Weights of a small contrastive image-text model.
Training: adamw at rate 0.0014, 12400 steps, batches of 256.
Data: trained on procedural textures in two colours, tilted and lit, 48750 training examples.
Rows from block 2 of the image encoder of a small contrastive image-text model, named by matrix and row number. Rows with one number belong to one neuron. Each number is 500 + 40 x the weight over its row's rms, rounded and kept within 0 to 999. All counts start at 0. Numbers have three digits each.
After each neuron's rows are labels from the 100 images, of 14848, where the neuron reaches its highest value: "top examples" is what is common among them; "peak at" is the part of the image that holds the peak. Only what is clearly more common there than usual is listed. The data: procedural textures in two colours, tilted and lit.
# fc1: MLP up (encoder.blocks.2.mlp.fc1.weight, 384x96), inputs 0-95
# fc2: MLP down (encoder.blocks.2.mlp.fc2.weight, 96x384, transposed), outputs 0-95

fc1.155:521532494541511538566545591526499452498468498545517464469453513509501573524445504578495540473507580517510393464447504531402467564570496542515479551443447477463488484479586441552520454460518560498542507540520500517511520466490569434460479504487549465520492498477497474485486441494503509518
fc2.155:541446497522483483537491552494458547507540533565548524476499523512435554579526531524495551509479479452398432568465491484514484482485467444508414532456485496448458490571511534571430431503497448505437545520448458497509529476518563467509514477524510473469511499521523469367489505532509489500
top examples: seen at a slant; rays; rings
peak at: top right

fc1.355:482491484473498444532515442501475501482508512595436538508482543422527509434493540508482521478490541554478476405508457485546470512491513462500428471448519533519570557410461525572500499510554542466531528478546445568507484525530422469477490446488608487409502485511523487559469499493510498489
fc2.355:502493532495524477477462564478445516515507524534499526523483479460448548490510552484513523493524510481484525496472481536523522418480504435503472506518536481484506491517399567543520431440516489485491488487493517511536475498530552481584501474451485501453530476500483515260543518501518507514
top examples: blue; pattern colour: blue
peak at: top left

fc1.70:444496564541484542566500533498504492530503527484452460436507478528485489481477475438419512518480486531465492532480458496483530486502396457474554516454426481493474522514505429421571495566522472451519509528437503561538489443468464494581573503518459494520438533501434416499562530479519541461
fc2.70:486481494528499492493499545521504606485479473516547544507545527491491610497516499463519491556511517487490542546467434560557478489546464372498491549505448470521457430586444523476477432503542505481504478516510462513485533522459495463569545439524470526487548504547485481393565512467483517493
top examples: green; pattern colour: green; ground colour: green
peak at: top left

fc1.315:478517522537519566482570494540471526421475454465491546520523501572551482455418471502446551537525457516418577566513526499513514531546520592440509559497504507463430485501460493469582539526506529502539523490448495543515455493493498515496535528553506487485402539515468435563549496451486501524
fc2.315:526485515575449520462542553537501579522512534500508533506531498468452591511525500488554495525525514534477564552471491539595521447508532462488515551478475472433445481559457501512533431478527491524479480491579455490523526491501544487505551507537471510468496463481477506328545480458456474524
top examples: black; ground colour: black; green; pattern colour: black
peak at: top left

fc1.226:431468489606533476494492461464503536510516470454452527489465576432446526505498540527464502572546492495436495430440432566506496470499526504486501434437489535462504518539554518475549597457490501500550534578495549480523490476496479533551478491560509451444497502503522487468572526479572554500
fc2.226:514562523466517501557495567481469483538465528584502450542485523498469505542556460458469540513513470489499550492471501516529478524450556433557458518501477482482462494522499612494444431457511496518519501483504529414520518528468570515463442502500476443497571506435495538367521490527547437469
top examples: coarse scale; red; pattern colour: red
peak at: bottom right

fc1.278:500478557490528467462476439476513401539540507517480504503556514470470440528543524526519510440527535466505591486529505549444512496483469497498489416478504511533565560449590470531574535467416486495519522561510464491507525518542553433452474586486576538496459430470522502455508486513506548518
fc2.278:464434475517467448448502525512529504496497525500480513512558433508461568531545572509557501465545474514448482470504476511511492494472528485550489502477477467446530569498419559551548491469467436535513476484551544522500471502550555474528560533499458513454456501512568495344476471549433484556
top examples: pink; purple; pattern colour: purple; ground colour: pink
peak at: bottom left; top left

fc1.266:568511464529509489440494487555444514485435556493440566506495433478500431517517473522488526432475457415409490547509514517560479578571493519442526521494525520471495534479574538511535513558471546510523516489508403561482471468526520515464498517523490567499412516536469447511535494544451505536
fc2.266:507493472558467512458535551542495514501482541523500599510520472468456572485478523528553519524561481504449465494487487535541508453524509504504517547459436515419500489502458544542574483472539495481471507458546491540550507503528517506546548500540494472424450468512499468310469503478435493521
top examples: black; ground colour: black; pattern colour: black; pattern colour: blue
peak at: top left

fc1.326:499422544519493503534540496458509436526471494526496556475470464467450478517498564539522529458511470497512522483499551559474491475479429498525519459462571473461557635468546508523536520502389505518560511557509503476537494509552536513459515577501548583528441464434483523445485486554498499544
fc2.326:528483465491443502466546547532505498501477548537487536446497480484432601561521536515547466471531486494484469492475504533565506456519499478542499491434511441464552550519489593522568456467515469503515491472513520492498500503568522461488579493511485508451434503503537472317507485542473479528
top examples: purple; pattern colour: purple; pink; ground colour: purple
peak at: top left

fc1.283:477433470545469469470514497530549477550483428538490497487498516501480458516485551516513533466476460494534513499508561515419512477468487511549508455426525481498582583411445532528550556473441414461505482519515455436457552488553486444438492550526518546512498455461582538430478500543454505511
fc2.283:479453483442468454470495575531512508544512499554498523498541455465394559504529525464539495510503455497470521491479498500546537467472512427525491469470474472459489579525422601536559452498510462532491495494537504482530509539520535444548540504535492465517457471514547479337473509528462537529
top examples: pink; purple; ground colour: pink; pattern colour: purple
peak at: top left

fc1.347:451545549497463513457496524470531453478495472520463491474501508562467473556543554517529529456450507458488495490482562532401551449484500498461466474473522509481517582439452488560589471450397460518522492516540446485469536463524484517466497529482540562553455479485583493492486464512385490543
fc2.347:498510473469457489461532543519514513500500510499518508506514458499444544533555536504533473502506476500497471466503517446556508483457528445538472510433463463471489530559449598568540433512476491526514434526524555456492509484540544467529545448515505471505464517510562492290500461527489472486
top examples: pink; purple; ground colour: purple; pattern colour: pink
peak at: top left

fc1.292:440507538482477526528500547530502419427499482453451514432491477522544550485476435528530523472503544548543499502522521532450522504473548532507508528413442492386560517487539445499557589466429498564587496538544489450481506400548482505511478488501499507522522516503536523479499482500493447561
fc2.292:475499466477464522529509594513537474464464511528529485509518508489506564519462537435531544498497483503442516522485512514547513426475516427506425529465478435434505493536452585518468469433550457564474487437495499523513471503547586533530543509529484496468559517529566515368478481548441504525
top examples: seen at a slant; yellow
peak at: bottom left; bottom right

fc1.161:425473568474475507544520499585573542487484384508464475461544470474483540484526465511519561474498422509501519527530493539451513510459538482504437525404450432491508429519480496502542465494475479502505581527487479467457489405559530500487479559480523486582545481486534548507450484489532461491
fc2.161:467522495501501481537585525540473487514515476500484492503494519498457616491461523489529505529513476521528468481500513524550522430430504422561532478508465424433469492553418533537587477518529501514477483464522523566508492528467529484633506489506514479497580482502493475371518556504490515503
top examples: yellow; black; pattern colour: yellow; ground colour: black
peak at: bottom right

fc1.217:512468527508536539603467484480531522478483478491496507458482545455555521496465482488466548467498501487454406549485472482568500564598469509414493559490399468441481511539513455428508448508519513479463534514480545454516492507515425504591536462533441538517473553551485482509521488420483504497
fc2.217:493489459517490501463480570523474541543503545543539508514538504489467561517515520487536457525516480478504540537502469562533519444466488472492514540471503504453479449538433533503576478487525499457493494465516516509532520496500530478567539435513459508473511497535491495254524485466455500502
top examples: green; ground colour: green; pattern colour: green
peak at: top left

fc1.26:514466562480548472520409452480491506449568548494508426469512572478519486486526517526513508489504595492529462482497449522485513482472468480436511544520542513507525483467552415483497496509552540510474540520453526532558512406545479494563427469515588545409532520559507522466510444499533527565
fc2.26:552466522509495568442476476495426570483533540492527568444500462498491525505530538485585484491538561520497519495530483516548504391476536465574535505543555489465487442547431446540530439497497480515457474470510475515521488466551473531560518443476500476459517480514473514350484487449507509511
top examples: white; ground colour: white; teal; pattern colour: teal
peak at: top right; top left

fc1.309:488476561501544548563480497417437421507494539464477404475485529510497483504516498488483448512450557481449548518477438511453528493542402519496500471491489494477544464459572459449534474530546502474432508556438558482571470532501491494544448485512505570464511569527495523448514446520506475579
fc2.309:544511534484457597468459544475476538512488547530567585480504484497439554520549506520519467497523540488482542504486497466523472465490494458510518529521538499456467440557481468472533488530535498496489465517499508478538552513468512495574497399505457542486539480488434510304487475469470496469
top examples: white; ground colour: white; pattern colour: white
peak at: top left

fc1.375:454531547530517502529563515602489528436443496504508474478514540480472521474485514434448546499550522500438481480488421476509533590592458503455444545529503536471529457495509499402532475574492497522505517519470523502570442448549492557516500516506542465448485557526512454487436518442566482485
fc2.375:517499500470499544437464538530493579521511521569505522510496503469443572512517506492527454498540488505463489491532503520515568453493480461503501511452515464486475483578435501475588439508497500474511442479539516475547485531511580467592540450490494479471520472511490471315504517446448528487
top examples: teal; blue; ground colour: teal; ground colour: blue
peak at: top centre; top right

fc1.180:528494560466515589551516547525503480499502518544516483471474497515484448584509516398489506443525494458421522535520541529477538600539448509443489513524458500468471512492520463430518484529538497513481509550462469547513511494496498524580498570548438505476431554441412414502493513431496509508
fc2.180:513480543534530589543498506490439509485452507582561571497492519484467513509544494478527507514470491463464543532444469516532472505495467439489474556517462494488506448565483535504503447488565487460468504574510448513512512516459528435530518478515427509459467515503429457319554509470492501506
top examples: teal; black; ground colour: teal; white
peak at: top left

fc1.50:443492482567558438516489545486539467530472480560458460521491496454495539572502551561490517501465480469535559468509525528445510434478434492491504402455503492491539578435508552563546513437405431523499536504503490516488512488490531459428513579539518529523457445457520476497489521535449555489
fc2.50:495505502468452479459520549522524461536491457536467510493516438463418569567532519501537489479533483504478468476494528515474475470493534473566471452507492461452511579483437587552551454500480456528509482466509470469544500523528578486524534576544521476512472486486561467323478504516479484532
top examples: pink; purple; ground colour: pink; pattern colour: purple
peak at: top left

fc1.126:465447544486552490534485448480503496420523582496529521476448514498581543477499518487491506519479585489540446458473412444508459435522443523453471518530464502479575521489485441487524500504525555478447495529500532549547499454540471485510443409498553441464515566568481488477493460475557477571
fc2.126:529490485476507540449524550496489559493512541482510548503477445464436529530551550490539455527526530522476538526498490527556535423440518442539496517494515478462525460546451479496559495503478443515479506472477525514517471480526516499534511441486491504447554493513475496267507516509481549476
top examples: teal; pattern colour: teal; ground colour: teal
peak at: top right; top left

fc1.383:473465542496485479491571469607506488466402546542500535467515483514503459497538525502477548421528477482411557554481489486525522570565517475463451559513495519524539507499542504495500465490547499558511516490464431489522500534602458485467558524513488457448423572562491507553453530481529466526
fc2.383:474496504526492517493520595544487503474482509558543558512516521457416546495497459512552496494534476497486529517479476541547527470479488448459512521467446478442490497558435568522547470476565535482494455461519490520547491499509559485554556507521493472469485479508511491285503513494470492538
top examples: blue; ground colour: blue; pattern colour: blue; teal
peak at: top left

fc1.209:503508451488501510437445471492435502434483456440445494506568548449509530494471471474545497597457484486541421467468524477473500523561500480453558491526520522446495458510479404471494523478441512471461533495511554493457517510502538498528512464437499495583449453507484522398552511459492571422
fc2.209:540464510437478498520481580516437504508460552512494487552524572483452535523533488450498512482454477463511538490479564582518475481480491444532470559502514466424488510502434570528421505520548545479532526458511486478488522545490542484549538419458467516535486463506526490361527530532449510423
top examples: yellow; orange; pattern colour: yellow; pattern colour: orange
peak at: top left

fc1.168:438414520528473449452483460535530526520508485539470417479488515453455514485480512503491549536544488490494494496564507481417497470519543518543492505463512539530491527378431522506578493473448433479492547531502471479518538532529568473487490569502574496480488446522530582561499559554516568456
fc2.168:480475502512482507481552503502459472546511501524492515512498422456446553525537527483594465502535459502468554488509553535543530463451499458542522485469488492452473527563457568545556450514491459474454486460499498529556497531457574485575492534515521484469523479497488450319495509528424504519
top examples: purple; ground colour: purple; pattern colour: purple
peak at: bottom left

fc1.60:579428478591536506469472465597524481566506522463450476519487524470426469492513470490484512519480502537466466511496519484515457460507486517508563460515535526506527523509505539440465476517480472509554611464539478435496522468475504515509573456494540524520412558525417450505502492570435422483
fc2.60:466517527578447518513551509509513519512510555528478565494471491484447594506498505479543495501486525515453472471496460558544502379488472476509514476470476425383493507545389505482556445476507492471513478445493458519528505493518516512562550506483498497463528481515506479379549553469433497498
top examples: white; rays; pattern colour: white
peak at: bottom right

fc1.150:477548523591487525476499582509473483481507510475442466489474536463465445472519427498447512486505441527450553503489465499431540508488486537473522497475458521412452507451517484327590521557486482454502537506472506466528483509471521545519585524481478508529432490493475486493556491502491452502
fc2.150:522485542512499501535519520543503566499528474541501507421475481523466511501509575455570491519518533488474535498541483602584500439540466362556473484528476450486477460565399512466567403507505494490515481506499472526469467476490514482575515498471500498496537513505505445405528522486466520490
top examples: coarse scale; green; ground colour: green; veined
peak at: top left

fc1.373:524476493538500488522511431544462538450553502476382492458476501481515486512508488523511454487535495480464565515547502567532538440472471464562506456435561444500563566459481533475548552529465535539562559506453482469504508506566465557481560559531564518480513525536517416550548570513486494510
fc2.373:504484528556456476533540563506453484519527520537512552496468504473445548541455489530511509495489486492457405513480478526534475438487509417549511479487473486461483492498463546545508427509505462497463535467467546508534506496549573464543531451527547448460481505538518439309498512530451498517
top examples: purple; ground colour: purple; blue; cloudy
peak at: bottom right

fc1.232:461480511573482497627533502499523546528456545515522531459486541485477478461433458469471489483485471506449410499454448486535504506561437540448576486489469453494508470546478432428550512542543530500493504518467536524530514495508506511608528509508459540495423526486437443531544474460455533542
fc2.232:512467495543525510488491539487470567539486519541550523514519506478462580492506487453497534542554474469487544554484464554548508477501462416485519498483458497499455483612464556493526453505533498482529465508502489501493519537465515419573540431520467504469521530509437469326543516472453523464
top examples: green; teal; ground colour: green; pattern colour: teal
peak at: top left; top centre

fc1.371:494488430595580491550574534477518478530455512513509505512413467482456531447507523521523539475561492519463463485550479512536564575529463569494479433506504553548480532499554486468510468487518495491529481559458505537517487556465478510503518548522535443435445510418421429513461536498468573499
fc2.371:520506478517558481604474556482465499573461541552524530504423474490480486513525465510476505454549435497455526497576487571512511512482449507466495448483511481486478526572561573470503496522516493455507483472433512502596495593446537495556469492566526488456497494483461469382461513501474512538
top examples: blue; purple; ground colour: blue; pattern colour: purple
peak at: top centre

fc1.354:496528517573531510555583462470543437554458501494474539512429506464491560486488485467525528440501499522510445474488442498546519560596435543485546460509515522495504495509545453447547492538565498464542475552498543542555473582487467496597502524520503496468442547481428438516532536461496551489
fc2.354:496472481503540495512459552497447544548472541551564546517492538468472526495532437483465478518540452494474541515578485584549506434476479437466517511510491509492478502599459553494526483520519503450508472480502519499572497600412545501567480463529494465476530488477443491366506544499459537487
top examples: teal; ground colour: teal; pattern colour: teal
peak at: top left; top centre

fc1.363:462478485514513491459509493526554470571476457565423441504551472479469494524469539525500499508503458524554532483530519481423536426509494540525532470454471483490558581422468488560529494517416443504543520480534465401478540496572535461453465588511541550555452461471543542528486518521491514515
fc2.363:487478496463438469470520567510522508546529459511485483506542436490413557530521544480531514503487445501503489497481505474513506456481523418551490437485474440495494561536409573578577437515461434511491482516525521474507519518535534458555535517526521464531489468502527480335514497532468503497
top examples: pink; purple; ground colour: purple; ground colour: pink
peak at: top left

fc1.95:464443524537466504485537479558486543451443547527551595480503506501502498492520503461442540488545525447389501556468434492532540585539484506449489521497511527504518434519501523524478481516566484542460531524491450534512487485569515557472542476513458444440466569558493519537456529477598467550
fc2.95:486486486539489503454523554541506550479459508540544570509505499475449542491519479510496512483534506488473542516499480529527561484450495433486483511484444472444496465529432552508567467501544507464509464453520529506548504486510530527552542470492480446469510497513486466266549491479472479545
top examples: teal; blue; ground colour: teal; black
peak at: top right; top left

fc1.94:441552585499475463498547501557567438509425485488487459496502435522517497481500482584473546481467474523570532534498523545470514497564547514516489514439478489427564501422472458486543594549478490604483483553478516534537478492551505507459529580458523470504535524517543520440503481535511526531
fc2.94:498460536476435513480515519561462509496522508549508546530497515467457535507500531485509535488511479471480518464507524491542513463475495427496470513439516450483488510585379582545540438473510492502474474456480466517520471514511561511593557479497484492503543470527568467321477492531487477462
top examples: seen at a slant; purple; ground colour: purple
peak at: bottom left

fc1.125:475499491480512452473479513496565484516506491542407469501526489500502475536485557524483529473487473536534551480497564516459527441473499514509537460408495460481561628411490490559521546498433427482498508472513466397478525464524520445439518570514506489513473429451555544502492483569505537504
fc2.125:490474491472477449436511571507500483540510491550460486506559436470406568540533522495523518504488485492493499488499507487520524463481519438553478458449489459519527570525446594557550433493473446532497490507546532470485499496518581465508528517522505487526454492515565484326474493546461511501
top examples: pink; purple; pattern colour: purple; ground colour: pink
peak at: top left

fc1.216:424531549497464473504549556606524533505422484508426504503548515459488524506509425520452570436498445528514492510475468547414536502570542517516528491427478481442613551418475516505548543517512511507539509467566457500514458475574517528500525537489514482510470506492550522512493542490514503522
fc2.216:490474509434460494468497547537460546497497490569494543548512532505466556502487485463498526527506474475465524489483490525531493468483518440481447530500509463440515458542406592572510435501487527511491477506529485528521477517517539507593559515480495486492478468509523460297498528532527493443
top examples: purple; ground colour: purple; pattern colour: purple
peak at: top left

fc1.72:447536509572488492545534524524487518494493471509475495423493498506440510482503483532458510492511506521520422523466530454432525588518527531426557491489436487444543475540538472474621589500485541548505557534417534460557469419553502425523486538503504505541510482513509457518532520510525527568
fc2.72:503410477479507477524503541461502558462521550454517557502510460541530579526477534469555435500505507462491497560498458540493532450474453409491430520451489434439476519504398496536526537478488476526533504456528488593539486510522455535569546467497492535518569465553544501463518511548429500549
top examples: seen at a slant; black; rings
peak at: top right

fc1.338:516499462583526510532518550495537493510525478479512498438509493515437551502539471571472479450484446485525503493517412481423500566556484482474514420469424475560452489476620473480496521481494505497509515591468503473530495494471477510493500486513514476506457447450498384478440481501557548581
fc2.338:529510510479490528529446560488485544561508542522607472519436532497463545519555473513452463476539479492496494508502508528456474476471507412552527515493503440475443515547517569470429460510492442489481508497468480432537525528464513531573425488561480518494537501514473482335514483547481475481
top examples: red; rays; rings
peak at: top right

fc1.201:533570522508512500537502523501527438437527515520506476476506508556501516510416500562524575467477560590535416509452476546428457609569501546463489524456479512468518468447518405541504462472529495519524499565495494479435516495470570458501438463470505428508488525526503491449488452528488500514
fc2.201:553428517549468477538496520484414534484524547539555552478502540482478509579503507529492519553501513425423454569463523501508475454451506469507437555492493525449491503538483564576442466494473459482443531514465476472517543483527600471490514464549524462484498513558530433392474511541485482495
top examples: seen at a slant; rays
peak at: centre

fc1.11:522484502492512526502442474486510507484534533540520486498464562480523515459508537508475513444518594528492485483434416424508452436562460491491475553518491558495544494520545488443485512488502571549500465554546559486508420460499449483488475438490530521404543555555528539496582409488518446547
fc2.11:548525473475502524473497561516463511512503587516522515504448478487436528482521511501549458504535529508467530476492493546527559441426516468517506513530511477442537497537449518467552507477467469515494497487501520485519492483544533499551515419476513493457553507506479486256538497502495510488
top examples: teal; grey; green; ground colour: teal
peak at: top left

fc1.195:470479582507566482551530518463522514445503479492537479463533535499508548471486543505476542550508512459545468449481494464470510494556488553415515536454458542438531411468539439478561488499545500574486563530447562507511526444558538514533453512507530472457523507515503434455488548583496578563
fc2.195:498405481458469522465516490473453537490528555529500548499488484481492587528514545510577447535565531497466458568529521547514538393434491426506491517475512422448474478554460528484561521531483484497532469463509493550550512483495479539556561441490478505471587451549519481436507481546461505530
top examples: seen at a slant; teal; rings
peak at: top right

fc1.341:492520564535448454464558504568511512445433528564458509472463447472469485519480534513471581454541505458438481566513454458482502532501562488481463494464513528499527517483506559547482485524506478566481505456544446501576456486593497544475523567485484452452472547482553468586448518519534459569
fc2.341:489487534502463483512499565549507498501443497579498551550513503481435581465510472493503552515556493474470537521494487569505485501494483439522482550481511468411517483532432575522513453509545530517532498470500440523584448521496582524545534524528470469456520476477506496323503498484487475508
top examples: blue; ground colour: blue; black; pattern colour: black
peak at: top left

fc1.377:517522433567501495495538566497466528462478524427422536525478556507478492491496449485448473537531492441407540540502517456480486530541501484491582532542547479424435474470477514408581559549500493536501540459460532474474455495475452495537574524531491502475439528522520434528546532544470454491
fc2.377:512478506506467484454562505534476588532504499513485526503511482449452567501518574450550529510469476526501528524496506593565483444529501415547497516462491442438446489554418513501555431473483470572510530423507475503507482473503539528539538476482485511475518456487485492346499502471457491484
top examples: coarse scale; green; black; ground colour: green
peak at: top left

fc1.312:458510553490481489482605474532537520456465511569450468570519483513526507466509537560479528462540462530465534574491497489446488541537535516496436521465488528530528499442452527483540505469520468577511540473480409554556502463549483524450509596474496422494459560493571490525439504492568494539
fc2.312:467500563481454498471515584558482537514461497555493559542527490503432577472494463473494546511525464511457501536509495566530484494490521454487469519490505465424484466519411538546542449519559532531492472491487446532562489521510585544562532523489468452467512493504538507331482508493495493463
top examples: blue; black; ground colour: blue; pattern colour: black
peak at: top left

fc1.123:437506507537549475517495429538564517577520485490478449475495495460482470461472550544514513471523489488521542474501470466443494500552519444505426426465506549518548562374563538588490510452463438490485540552510454512557514516504475448494485560482579475489541479509488519531484533582536522466
fc2.123:462483456506483476485544563506473532549516511528469521512511439439443607485489548474573517499533463484452541498527486568543522443508506429561464505502511471464491549517392547511531439464487466504512514515525462520525467539496536473598536543492475514454510462472505484359522534501457520506
top examples: purple; pattern colour: purple; ground colour: purple
peak at: bottom left

fc1.233:453457526504563504565489450449461546444490535472456503474496553479483565462469476477469522502530559506476593525512434558445493447516479470487467457438508463442498532473527428482575540505471520483504629555483474518445482497509511540452494550475581496500525502519464514559576510517530533528
fc2.233:477483537457515520498506532483434478555464556565523470578501523421479534497475502484491545506505482520526538474453487470564510445420561436468449553490487491460508462553488560508474430449492483476495441523507589486543497477520518562496527488516527441486578567446523562429486529552561448482
top examples: grey; ground colour: grey
peak at: bottom right

fc1.88:496526470514485468503526421523433556516538514495431488498487537460473495492539486449442467569552469439469492502494440513448523442452474416468442432468533468474502516514456491482562497563484464556493547531456519479527480490527425555584541569464490545466505498509545438512549569521528561539
fc2.88:508491527564468499565527501512457493472581533549540562497497553492455546545453531501486605517443536520439414504421517508492443455444506470527542518480467481456481466525470538540505438504526467481472522460432492490525515472497609443521517470548566457459500521529525490415483470490456484531
top examples: coarse scale; blue; ground colour: blue; cloudy
peak at: bottom right

fc1.84:436476539581566476521514535464471460462495485495490480473509527438440524481509480518447592508481508475538471488472446481422483493517492472445542504431479497426505493459538475480571550466498509496499534626491559518575489439483476490578505539529579428500452521534512530479521463483530545524
fc2.84:463448460418510501487431519508531509543476504510489475502519433515566535483520530464577420463526466505541529484590510507529557443483488473508516474492544429457511481491418474516481534557516478499525448413498500545511478546527477557591487519462484543499585441513494527578440474496482566521
top examples: seen at a slant; teal; rings
peak at: top right; bottom left

fc1.24:441488570582476494514550481507514530550464511495488494484515511473508503442535490499503505489515490519467500496523452508564535516499433486456560426471463543444459493472568474440574573497481561496516532565512526550538493506533465586501560607443491484499435542404501552460508529438503499523
fc2.24:533481467477529467482416477478445567516471530529494574505534492436511533467565443497502464464535440466468520520540480577559532444453479417448466488556580492514497490562443469479496493566523564481498464432465511494524502516486531522557508489472508525512470533500508451381550559541493527511
top examples: blue; pattern colour: blue; ground colour: blue
peak at: top centre

fc1.186:483460492536519446486505412516487568503543518478456511462482501460475503553481516468479453492540455412463533535502499572541525479457470450476519439482525458487560516497454494465575526533439475538527611444536459449481499455527411575540528544514576522509528505496473494545551550530526501453
fc2.186:491460541577454525537529501509454460492559533552526522485474517524444564571426514519525563537474516509423409523461496512513472432486519463519517544490437456439487509510438536526500434464530477475475539454456466511514521479513588442524536508524535460454487530515516451373487516496456508503
top examples: coarse scale; purple; ground colour: purple
peak at: bottom right

fc1.67:541467482550456429440467491516502457490486471516450524503559490553484474548503512512542541536497483485510531523478538560464476452460544540555473514517481537513469524493436571542512492467422501526451515522548422432438533463476541452403488566506467523590496471393546495506490532547456471493
fc2.67:506520445443453502471506539503493494498498545486511556483533439490466566543572518503541450481535464516463485494505524540555512459437510495538469478455478446447480538566445572510533473529478470531495435467502536490522480535480558512539520520522470484496468493474526458294522461498462529500
top examples: red; orange; ground colour: red; pattern colour: orange
peak at: top right

fc1.189:476451490566518557502595526505492497498412473489476514484515537524481469517458425522424520475516480505432424537497492531504555518487472571489565520478522484489499444513498483426579517430478522528562521474450544498493492497545461565487568455466476441497440544596480437534534520488513470532
fc2.189:486478496499464494482517518493497516525473567513462530486517485488473536517512499482552504537528509530511550531492493581576549422522528415506544533492470463435470487570437511515596472501505469519517467446544454480531460520510538490541540467520493454482511466502474467305552512498442490494
top examples: green; black; ground colour: green; pattern colour: black
peak at: top left